Rows from block 3 of a small masked spectrogram model, named by matrix and row number. Rows with one number within an expert belong to one neuron, the router's apart. Each number is 128 + 32 x the weight over its row's rms, rounded and kept within 0 to 255. All counts start at 0. After the name is the row's rms in percent of the matrix's.
After each expert's rows are labels from the 100 clips, of 14976, where the router gives the expert most weight on average: "top examples" is what is common among them. Only what is clearly more common there than usual is listed. The data: short pieces for a synthesised band: melody, chords, bass and drums. In brackets: how many of the 100.
# router: router (model.blocks.3.mlp.router.weight, 32x192, trained with AdamW), inputs 0-95
# up: expert up (model.blocks.3.mlp.up, 32x192x192), inputs 0-95
# down: expert down (model.blocks.3.mlp.down, 32x192x192, transposed), outputs 0-95

# expert 25
router.25 086 [139 137 106 157 168 161 134 112 101 135 153  64  98 183 163  82 107 155 166 154 120 146 121 123 172 119 115 146 103 121 108 125 140 158 115 121  90 188 137  87 163  91 196 112 157 141 194 154 124 133 128 150 107 121  75 140 102 149 139  76 115  98  76 159 143 142  76 112 141 129  87 126 131  96 137 116 155 128 141  77 143 112 153  94 142 153 162 148 190 120 173 148 156 123 117  30]
up.0 096 [ 95 132  82  98 143 113 162 118 128 132 158 187 162 149 153 103 102 114  94 144 118 112 133  96 168 103 139 144 142 109  93  95  78 145 102 121 106 120  86  74  88  48  91 130 108 122 138  94  88  68  81 144  97 151 154 136 101  99 117 153 103 135 146 134 212 120  97 122 136  31 125  62  96 138 149 118 121 133 117 149 120 170 170 134 166 165 152 213 116 130 107  59 181 120  96 107]
down.0 098 [142 159 184 130 151 214 112 180 144  88 135 135 145 128 133 123 150 183  76  87  52 165 113 142 133 173  83 180 105 108 144  83 147  87 120 151 134 117 150  84 121  81  88 136  66 154 116 124 188 135 113 138 117 125 148 137 128 164 132  77 157  99 128 133  76 169 186 173 157 150  99 156 153 168 160 135 147 152 148 151 103 172 129  77 133 174 116 122 129 147 144  44  72 128  86 160]
up.1 094 [164  80 179 137 111 149 164 108 156 133 132  77 133 114 129  87 163 102 130 111 128 129  36 108 114 127 112 123 122 210  85 145 136 139 127 135 150 140 121 118 108 128 112 126 150 130 134 111 172 176 117 144 126  83 133 172  66 140  83 160 113 144 145 101 174 152 146 110 165 134  81 146  93 137 143 133 145 107  59  72 132  87 136 133 119  93 122 122 116 153 114 114 149 173  61 106]
down.1 101 [118 133 167 164 111 148 163 171 140 114 176 158 145 105 106 122 117 113 125 114 120 157 116 176  82 154 180  54 122 109 138 125 189 229 194 104 187 135 161  99  96 161 143  63 149 103 130 112 105 145 105 172 108 145  95 137 133  95 153 213 152 121 149 146 122 159 114 106 158  86 126 152 152  98 139 120 150 158  95 171 159 139 150 124  99 154  98 132 169 164 118 142 125  97 153 102]
up.2 106 [176 120 138 105 103 114 110 156 125 112 153 102 169 163 127 144 152 135  99  82 107  86 100 168 117 153 166  53 125 147 108 136  90 159 144 115 101 109 174 168 137 120 118 132 157 131 104 106 131 221 139 184  99 145 127 186 171 185 121 200 151 152  91 144 156  89 142 101 178 109 149 139 114 153 191 124 130  80 170 118 140 160  94 178  83 132 157 130 177 111 157  60 118 125 114 101]
down.2 095 [ 94 171 151 150 111  93 148 156 138 104 192 115 126  89 140 110  97 113 116 149 160 143 112 106 138 214  97 147 136 124 147  85 109 105  80  91 133 116 120 147  96 138  83 115 114  77 130 158  61  65 166  58 110 167 180 100  92  87 196 137  89 138 131 105 106 126 139 163 189 108 120 176 134 124 133 120 130 199 127  97 134  97 124  82  99 130 125 131 126  60 119 180 147 143 119 128]
top examples: bowed string-like (33); melody instrument: bowed string-like (31)

# expert 1
router.1 082 [161 127  52 193 121 159 115  81 114 102 101 104 100 206 193 125 137 101 131 110 148 123 167  73 188 121  86 147 164 107  70 129 115 153  77  97 131 104 140 163 129 117 136  94 170 133 162  99  93 106  70 113  96 144  84 114 153 106 165  95  94 154  64 177  70 174 123 129 161 155 103 152  89 171 130 104  98 126 162 112 195 153 183 147 115 109 123  95 189  98 160 139 115  86 137 115]
up.0 110 [178 123 120 182  97 135 138 119 126 105 154 139 139 107 172 165 121 118 137 160 108 155 101  85 105  98 148 156  47 114 144 114 125  89 112  97 127 108 114 139 107 144 132 106 191 190  90 151 140 145 145 157 137  59 131 158 158 161  83 181  95 144  92 159 117 156 101 121  37 137 130 126 201 114 177  70 140 142 107 103 146 100 107 151 158 176 131 111  76 134 152 107 135 137 122 171]
down.0 098 [156 148 160 137 109 152 136 124 117 138 102 182 196 133 122  64 119 128 180 121 183  63 157 130 111 157 187 133 180  73 143 124 126 116 116 180 155 165 145 112 131 155 163 146 109 148 158  61 116 114 168 142 130 151 136 140  56  94 129  93 106 151  85 213 127 131 145  91 173 136 158  81 107 118 156 181 137 143 171 132 140 100 196  68 125 188 152 118 174 178 136 146 145 122 142  78]
up.1 093 [148 105 128  91 159  95 107 196  67 117 137 110 127  96 184  77 101  83 126 114 129 168 133  73  84 119 161 122  84 140 146  78 117 150 134 121 143 109 188  97 115  94 131 123  79 171 127  91 142 140  84 148 124 123 160 145 119 133  92  52 140 115 167 114  96 130  88 178  99 135 112 151 146 114  97 134  68 111 148 115 117  91 125  82  97 143 144  79 115 133 152 128  92 181  92 151]
down.1 098 [163 103 113 133 119 149 128  91 195 139  90 153 142 108 164 102  86 151  67 132 153 102 143 140 146 127  88 180 144  75 115 145 120 143 109  74 156 117  96 172 208 135 131 117  23  79 183 121 119 148 126  93 159  53 195 164 126 113 146 113 163 124  76  99 136 152  92 156 134 115 105  98 169 108 168 103 160 123 168 147 150 203 172 145 170  87 119 108 120 127 168 137  70 175 138 152]
up.2 093 [ 79 101 155 176 123 169 140 159 159  86 104 193 121  98 142 123 174 156 151 121 141 138 134 119 125 149 117 109 116 110 159 130 137  38  94  89  47  90 136 147  78 138  81 111 137 127 127 157 128 145 134 172 118 134 184  98 159 138 181 108 200 189 118 168  95 112 127 126 128 169 153 102 134 112  62 149 123 102  66  92 140 109  68 106 101 193 175 144 148 158 143 144 165 112  53 110]
down.2 100 [102 146 120 112 108 162 156 131 108  78  97 129 134 150 137 128  98 143 166 143 138 133  99 113 102 161 146 130 107 118 116 180 110  96 195 124  86 121 154  75 135 112 138 112  96 165 183 134  57 126 196 186  76 129  88 161  88 149 158 126 122  87 110 113  81 155  81 209 135 108 153 147 144 110 122 116 137 152  88 116 162 123 121 120 177 108 183 158 158 138 130 146 112 180 152 157]
top examples: quiet level (71); muffled (low-pass) (38)

# expert 15
router.15 139 [140 111 138 121  96 134 170  94 117 138 158 160  77 196 108  97 118 153 126 173 117 121  48 118 145  84 166 180 125 126  96 117 151 121 156 107 163  99 132  91 128 158  87 119  86  45 127  88 101 175 160 131  74 144 110 118 172 145 158 115 106  88  89 156  71 109 150 148 169  96 117 151  74 108 108 116 135 116 106 106 127 115  85 152 115 103 117 199 188 106 156 116  80  98 145 109]
up.0 087 [132 107 117 152 132 114 120 118 155 102  70 155  75 141  99 183 158  71  99 137  97 144  87 114 122 132 107  79  80 109  85 144 135 155 122  86 158 158 177 150  93 103 118 155 126  76  97 126 138 138 136  77 160 106 138 125  37 101 133 128 126 154 192 137 112 104 156  65 169 148 144 146 139 135  93 163 160 106 114 113  93 119  98 171 211 186 113 199 149 172 132 128 187  60  59  96]
down.0 101 [152 136 165 114 104 114  98  94 135 145 112 130 133  76 110  85 126 184 129 173  99 146 123  83 123 127 156 146 118 142 175 139 146 112 136 110 146 123 163 101 208 129 142 131 150  81 137 111 140 196 170  89  87 135  69 187 214 121 184 110 124 143 120 180 121 150 175 130  86  87 111 149 126 137 108 102 133  75 119 111 156 111 151 104  81 136  62  60 171  72  88 197 136 130  84  96]
up.1 093 [ 91 210 133 174 159 138  91 117 119 106 147 111 102 171  88  91 127 142 135 153  92 143 115 130 136 208 139  93  97 120 131  59 105 110  99 103 129 138 160 108 123 149  81 151  82 121 150  84 151 153  83 121 131 133  82 136 157 154 135 123 136  94 116 171 141 139  89 144 174  71 164 169  90 161 160 146 151  74 113 118 117  65 162  52 141 117 158 130 151 101 156 100 170 108 147 158]
down.1 100 [122 119 173  97  76 189 167  99 119 128 110  90 116  90 133  75  60 121 169 113  93 112 128 115 108 140  87 193 150 148 106  69 179 110 138  69 134 139  79 105 103  64 132 129 173 115 154 154 125  99 103 117 113 184 142 160 117 185 151 151 197 106 159 158 103 104 138 113  91 120 120 124 129 137  87 134 194  77 102 103 174 179 146 169 151 137 113 148 113  66  87 164  99 124 167 104]
up.2 096 [115 120 127 179 232 113 108 146 184 149 106 136 132 100 158 158 121 104 134 182 190 143 134 121  82 187 131 137 153  91 117 178 166 115 155 123 174 137 118 124 143 152 124 105  93 167 105 149 115  77  91 129 106 130 163 125 161 176 191 170 155 122 127  93  90 121 162 131 132 135 115 127 107 108 102  83 172 113 159 139 119 145 153 163 138 169 103 125 178 142  76 114 173 146 125  97]
down.2 104 [125 137 126 118  93 153 142 146 118 145 143 106 103 169 190 103 109 144 195  92  84 133 152  91 165 147 129 139 122 130 144 140 120 151 140 192 144 104 154 123 120 159 142 133 134  93 147 172  78 165 101 133 123 134  72  59  91 121  78 127 122 127 126 150 159 169  89 114  97 148 136  98 114 112 138 142 110 145 112 145 131 165 185 117 129  99  59 127 120 105 185 164  95 109 136 173]
top examples: marimba-like (30); tempo: 120 to 130 bpm (27)

# expert 16
router.16 092 [121 135  83 170 140 144 138 102  94  94 157 120 138 152 182 106 107 185 111 170 219  70  93  73 189 134 157 174 112 127 139 150  61 162 169  98 148 162 125  78 122 133 137 168 162 170 166 112 172 104  94 151  82 148 104 139 128 143 155 116 112 148 154 206  82 101 101 129 147 169 114 116 112 164 133  83 119 144 157 119 129 115 166  79 162 134 132  91 204 108 151  93 123 153 125 106]
up.0 101 [197 108  88 139 131  89 130 167  75 136 216 115  96 147 210 108  90 163 120 116 109  92 155 123 156 106 100 181 126  96 120 143 154 103  52 159 141 147 140 125 111  91 101 179 159 132 112 162 158 230  81 149  94 114 153 149 138 122  89 154  79 171  70  39  91 162 128  94  80 113 130 156 165  98 120 118 110  93 169 149 138 111 129 150 109 126 113 125 102 149 160 107 133 124 174 108]
down.0 100 [ 55 151 134 120 180 142 146 116 149 175 140 120 135 143  66 172 148 140 132 191 141 142  71 145  79 117 158 120 108 147 144 192  91 141 128  85 166 132 103  70 103 119 148 133 102  97 153 195  96 191  86 183 177  96  75 194 151 124 117 164  72 137 122 117 131 206 118 178  86 118 166 153 147  48 129 126 108 141 132  67 152 134  93  72 116 135 131 114  70 149 127 102 101 147  67 139]
up.1 097 [103 180 124 144 136 160 162 131 161 159 101 154 131 139 136 178 213 176 148 138 135 124 171 134 166 114  91 131 120 119 145 127 134 158 166 145 140  84  77 137 129 138  99 131 119 142 111  84 225 166 113 142 130 112 206 165 140 119 118  90 132 141 129 158 160 174 125 175 130 122 140 147 170 132 185 148 107  81 115 137  73 141 124  96 226 111 122 110 157 120 102  88 125  94 172 124]
down.1 094 [152 113  80 111 138 135 108 156 194 129 155  92 156 140 119 145 134 128 101 138 108 204 158 111  82 126  85 133 167 109 149 145 100 121  69 102  81 135 145 169 144 120 115 121 108 160 107  99 104 119 138  76 144 173 163  46 159 126 155 153 159 107 107 125 107 164  86  88 155  92 138 162  94  88  95 110 178 110 145  91 160  93 172 115  85 177 147 175  76 107 178 224 111 100 134 150]
up.2 104 [107 127 137  35 114 155 132  90 103 111 150 169 102 125 120 147 210 161 158 157 181 205 190 113 151 179 127 168 106 145 143 167  90 109 141  69 136 181 111 103 159 210 154 118 139 128 163 144 184 149 123 110  98 123 101 127 171 147 114 105  82 150 147 177  67 124 130 161 135 188 120 120 126 130 104 128  93 122 165 113 137 134 171 165  89 114  87 127 108  95 134 182 110 133 184 135]
down.2 103 [125 129 121 113 122 148 110  98  65 148 116 151  33 139 112 147 172 123 125 128 148 126 140 101 102  81 125 107  50 111 146 129 115 123 151 153 126 158 126 114 180 112 156  95 114 144  87 116 184 140 135 146 110  74 220  81 144  69 159 117 129 119 167 122  99 112 128 125 121 175 171  83 114 133 144 133 147 184  47 171 134  87  57 118 138 187 141  69 174 137 125 129 114 157 106 109]
top examples: clipping (70); text has "clipped" (70); text has "noise" (35)

# expert 29
router.29 117 [129 161 131 108 103 130 142 102 122 169 139 185 107  82 136 120 100 136 119  39  90 145 130 139 146  77  96 202 117 140 111  99 187 111 123 136  98 171 136 143 117 120 138 138 176 136 141 169 155 112 125  64 130 114 164 106 153 119 114  73 155 154 113 123 133 200  74 165 149 124 123 104 103 123 167 146 169 149 141 186 136 177  81 210 104  90 210  61 106  99 136 150  95 119  93  88]
up.8 095 [140  63 152 134 116 130 102  68 130 122 148  43 144 146 151 122 174 130  92 163 114 143 149  93  97 157 143 158 109 160 122 177 172 101 112 125 141 161 185 155 174  54  94  84 126  99 148 115 111 114 140 150 137 110 182 151 144  99  68 143  86 129  64 103  89   4  94 106 123 121  99 141 131 161 133 150 167 136 153 125 123 100 105  90 110 144  90 172 105 163 138 150 137 128 140 132]
down.8 100 [101 119 137 126  89  73  59 151 168 160 152  56 162  44 130  91  73 152 133 106 110 111 145  81 129 156 116 157 148  94 127 163 186 137 112  94 146  90 172 159 124 131 158 161 153 142 143 134 101 111 122 129 177 100 133  98 167 123  87  84 115 163  93 108 132 138 142 156 100  87 144 160 194 118 147 145 142 126 102 120 126 178  46 157 124 130 139 141  84 153 142 121  98 128 181 181]
up.9 100 [124 107 114 123 147 175 116 172  94 168 180 141 122 104 114 149 121  97 112 116 129  91 137  78 143  78 107 177  95 102  84  61 149 131 159 121 138 161 153 109 138  33 131 132 122 156 137 136 109 159 157 159  87 112 150  60  73 144 121 162 129 112 138 116 142 156 135 113  84 122 127 128 114 151 199 117 117 142 105 134 111  86 146 145 126 158 108  99 229 121 123  76 190 140 118 144]
down.9 095 [101 117  61 142  72 149 132 116 116 137 173 134 127 113 226 152 142 108 107  31  83  96 126 117 132 134 133  57 178  65 154 173 143 183 136 116 125 137 146 146 164  94 109 121 148 107  88  94 134 150 125 154 110 130 182 130 124 164 125 139 147 186 127  86 157 143 136 100 174 143 108  89 170 184 143 161 165 155 106  77  85 158 133 157 191 130  68 149 200 119  91 172 146 124 189 135]
up.10 099 [116 112  88 147 133  77 159 145  84 147 155 158 148 101 160  62 134 126 164 150 181 112 158 109  82 138 137 115 128 220  94 176  93 181  91  94 124 145 156 138 141 159 115 145 133 135 170  97  72 118 103  60  87 153 166 135 143 156  71 131 110 136 104 160 145 128 111 142 107 136  98 108 149 127 109 151 106 118 112 115 164  85  88 171 121 184 171 172 141  98 184 118 119 148 155 200]
down.10 102 [147 107 104  69 115 157  88 115 140 161 142 148 143 128 126 148 110  82 107  86 158 145 125 151 101 114 100 105 151 132 140 149  95 127 142 177 134 164 151 119 136 163  38 168   5 161 135 169 178  51  97 117  80 117 118 128 128 132 131 126 135 129 105 128 137 141 146 137 117 115 183  86 135 106  82 175 105 127  73 137 174 137  69 110 188  97 146 156 107 183  90 156 167 147 142 102]
top examples: key: B minor (41); key: B major (39)

# expert 17
router.17 085 [ 93 136 119 163 140 132 120 116 108 117  77 131 130 112 182 123 131  89 123 130 161 163 153 128 240 130  86 126 137 119  70 182 157 162  73 166  86 138 127 101 122 109 142 126 146 191 120  86 112 158  73 123 110 146  77 114 109 154 148 102 105 181  90 195 114 125 128  74 187 118 117 174  84 178 119  98 126 183 122 119 190  76 152  86 125 105 170 111 146 113 130 125 121  86 161  76]
up.0 099 [125  99 110 117 129 107 128 103 104 131 110 123  97 108  80 109 211 111 136 107 115  68 252 152 146 122  74 195 125 130 144 137 133 112  62 138 129 134 179  97 117  84 131 137  72  90 112 170 130 120  80 192 155  80 128 168 143 121 136  65  99 131 115 149 146  38 141 158 117 134 121 136 141  75 134 137 176 124 143 154  62 147 152 114  83 141 154 108 150  79 155 143  88 130 116 176]
down.0 095 [140 119 181 108 136 146 119  80  92 137 133 107 157 108 123 145 121 151 145 188 118 145 117 103 108  71 117 161 148 124  73  24 125 144 142 141  85 115 112 130 131 145 103 132 140 133 169  66 166 106 144 137 170 147  86 160 131 181 132  67 125 101  67  94 103  73  61 146 106 158 158 133 133  73 169 102 160 150 105  90 136 139 163 115 131 123 115 137 107 131 140 101  66 118 129 120]
up.1 097 [ 95  68 159  70  91  56 152  87 126 109  95 151  92  99 142  71 119  50 130 138 122 119 173 138 135 113 146  84 160 112 186 138 138  98 108  91 143 128 129 164  96 139 154  98 157 185  77 154 117  71 178  71 138  96 160  89 134 147 135 164 150  72 159 122 119 154  64 159 160  82  94 168  64 123 165 159 107 118 129 121 134 115 117 163 194 121  82 162 147 179 161 119 181 144 111 115]
down.1 093 [186  67 162 117 157 147 125 120  57 103 169  96 129 162 146  90 154 119 132 149 120 127 137 113  85  96 113 106 121 101  77  76 168 129 154 155 136 136  91  93 160 128 111 149 162 175 143 197 102 163 137 111 148 126  80 103 143 107 133  95 113 156  67 110  63 149 159 126  57 106 120 113 153  93 110 119 178 124 114 123 156  86  74 107  84 136 151 161 117 144 157 160 111 135 200  95]
up.2 105 [124 159  99 114 155  92 147 155 142 141  77 211 111 148 111 147 105 163 161  94 117  43 145 117 158  86 133 176 131  98 127 150  95 111 136  99 119 103 125 122  89 160 105 156 152  93 144 197 108 122 116 162 163  84 129 118 188 150 125 104 127  69 106 132 160 174  90 149 154 177 142 117 122  87 131  80 158 128  97 104 110 119  80  98  74 148  86  94  99 144 111 158 169 135 141  87]
down.2 103 [116  86 100 158  73  98  79  59 106 121 114 134 217 150 106 107 141 111 152  81 174 181 164 186 169 132 123 130  95 127  77 128 189 129 115 117 136  86 128 111 185 147 179  96 114 123 131 121 130 159 113 123 131 116 128 120 136  43 157  98 117 192 138  45 157 126 188 161  69 165 162 130 116 123 143 128 186 105 112 149  93 121  56  81  88 110 185 157 146  63 149 130 120  57 141 112]
top examples: reverberation (66); text has "room" (66); text has "reverberant" (66); text has "noise" (26)

# expert 19
router.19 126 [159  85 170 159  96 182  62  94 110 134  95 163 182 138 108 131 133 140  87 183 137  99 152 113 134 125 151 101 101 120 127 139 176  93 110 163  48 103  96  99 123  35 140 183  86 140 109 152 117 111 110 173 189 147 136  75  82 112 134 199 161 128 131 175 127  91 147 163 137 129  57 137  89 178 154 105  68 145 154 178 142 142 130 108 189  89 117 113 142 176 133 134 112 144 159 142]
up.8 101 [116 108 143  90 105 129 132 150 128 183  75  72 129 139 109 128 123  57  76 138 132 182 135 123 121 156 108 167 143 135 164 119  88 178 101 132 118 110 220 135 105 129 127 105 125 130 116  41 136 105 114 158 133 134  83 129 175  41  98 130 103 163 141  64 112 149 161 142 152 142 114  98 165 197 137 106 100 110 125 140 145 179 140 162  99 160 106  77 161 142 162  99 112 146 123 129]
down.8 099 [151  71 157 131 165 197 174  97 106 115  74  90 127 149 152  73 155 167 170 183 105 113  68 170 134 108 127 168 166 135  80 174 132  68 116 133 153 120  91 140 133 126 109 165 105  98 154 107 151 157 121 123 120 163 136 121 100 226 114 106 150 178 153 137  77 102 132 103 123  93 122 126 171 172 130 163 145 195 131  61  92 108 156 134  92 111  91 133 101 115 134 125 173 197 183 173]
up.9 101 [137 107 175 114  99  96 158 172 100  97 145 141  97 129 114 119  98  86 126 114  72 111  95 111 187 109 160 104 129 159  71  98 112 134 169 114 100  79 133 146 155 181 109 129 122  94 146 159 133 113 130 117 177 131 220 108  74 144 168  86 159 141 104 135 114  89  51 181  44  59 130 152 126 157 110 105 149 119 191 108 152  96 102 167 107 117 128 157 154 109 130 118 127 142 130 147]
down.9 098 [126 113 124 166 105  81  75 152 113 107 152 182 102 162 125 169 148  80  96 170 139  75 167  92 118 159 142 159 153 101 148 172 119 116  99 110 124 132 115 124 103 127 107 148 140 132  78 131 179 100 177 123 122 128 131 174  77 141  92 104  79 149  78 106 128 136 109 150 158 139 170 107 131 129 139 162 110  96 191 114  97 172  98  97 108 122 142 144 123 148 115  80 114 125 127 176]
up.10 101 [174  85  92 107 149 100 187 106 158 193  70 109 138  81 139 139  96 103 155 117 179 200 141 134 111  71 127 134 166 171 135 164 138  90 156 109 124 132 111 186 184 174 126 110 110  98  93  62 109  94  57 156 143 127 150 154 192  86 196 109 116 131 126  98 149 119 144 153  76 140 125 112 144 176 159 123  98 123 137 173 115 104 145 157 118 120  70 131 100 133  64 140 105 161 118 142]
down.10 096 [ 86 116 187 127 112 187 152 137 118 114 170 177 145 111 153  93 152 141 116 116  81 186  98 105 147 132 136 100 123 115 123  91 172 143  84 184 101 122 160 142 195 120  71 121 109 165 117 177 158 136 124  87 141  67 159  92  68 120 112 138 111 103  79 175 102 126 132 168 160 119 100 124 181  94  97  88 127 107 135  57 126 126 114 154 152  98 125 163 121 146  93 129 140 133 133 136]
top examples: key: G major (28)

# expert 30
router.30 088 [ 91 117 106 163 129 144 154 123  94  84 185 134 110 197 155 139  80  96 136 141  91 118 138 130 172 135 125 151 163 132 106 154 151 117  64 140  75 146  95 113 135 121 151 113 161 114 142  99 136 131 108 119 114  96  82 158  98 161 195 126 108 168  97 121 120 202  88 129 183 142 122 147 119 145 197 103 150 133 198  98 130  80 130  93 136 114 110  91 153 137 158 154 157  99 137  92]
up.8 100 [112  94 108 137 108  99 183  91 139 113 121 185 147 131  99 131 105 137 154 161 109  49  98 136 139 137  95 199 156 166 188 107 142 158 103 127  99 117  85 195 142 132 152 170 127  60 128 136 140 120  96 148 136 143 171  94 133 110  66  81 113 146 121 117 156  84 176 151 153 109 130 149  97 103 179 114 155 108 128 104 113  95 172 164 127 126 157 116 182 161 122  86 137 109 152  79]
down.8 099 [ 92 150  78 180 137  46 114 158 134  95 112  85  92 156 126 115  94 122 117 154 108 221 105 144 110 175 160 144 136 131 169  86  90 180 101 150 108 150 141 108  86  89 117 102  55 156 186 162 110 171  98 120 135 202 116 218 133  89 102  97 116 131  90 124 165 197  94  90 141 126 129 111 151 153 125 143 121 129 140 167  55 127 167 126 106  93 119 107 144  96 136 103 135  84 115  95]
up.9 094 [175  54 168 179 156 104 109 136 107 114 112 113 125 117 145 104 142  80  93 151 104 169 142 131 139 130 131 145 165 114 140 117 122 138 172 128 134 124 123 107 102 137 145 176 108 142 110  87 109 194 120 114 149 137  99 110  89 132  98 133 100 178 133 139  86 107 147 137  99 138 164 137 139 128 163 171  68 139 110 175 121 150 118  61 141 116  86 118  78 109 154 137 183 176 103 138]
down.9 105 [ 63  85 111 177 146 140 117 132 152 136 123 127  64  70 114 140  94 113  99 117 127 181 103 140 119 118 136  85 128 112 133 159 156 174 170  93 155  81  82  94 147 151 141 154 158 193  46 173  73 114 118 124 162 113 112 169  94 173 100 171 107 114 131 155 134 100 100 151 121 136  97 121  79 142  92 132 161 107 147 116 111 110 156 174 124 143 121 164 152 142 135 122 122  81 107 160]
up.10 099 [ 92 107  98 108 152  91 151 163  83 166 170 110  82 109  81  68  93 122  99 134 170  85 133 129 150  91 128 111 167 180 211 187 121 127 119 119 173 110  78 139  91 115 130  94  82 194 124 167 185 141 181 125 101 109 133 207  77 191 155 180 110 139 137 129  98 117 102 160  96 151  81 108 105  67 146  81  84  96 123 149 150 101  92 171 130 154 134 139 121 141  27  92 157 131 117 116]
down.10 101 [112 121 143  93 123 145 121 180 125 157 124 109 110 113 169 167  94 102 146 132  98 158 155 115  95 115 137 140 126 127 148  83  92 131 168 155 131 139 127 120 162 131 108 153 145 127 164 112 104  74 117 139 113 140 137 110 108 137  99 148  68  89  86  74 135 130  83  59 159 148 138 171 105 213 112 131  53 131 136 167  98 194 115  97 103 137 153 168 141 104  91 143 170  87 109 154]
top examples: quiet level (72)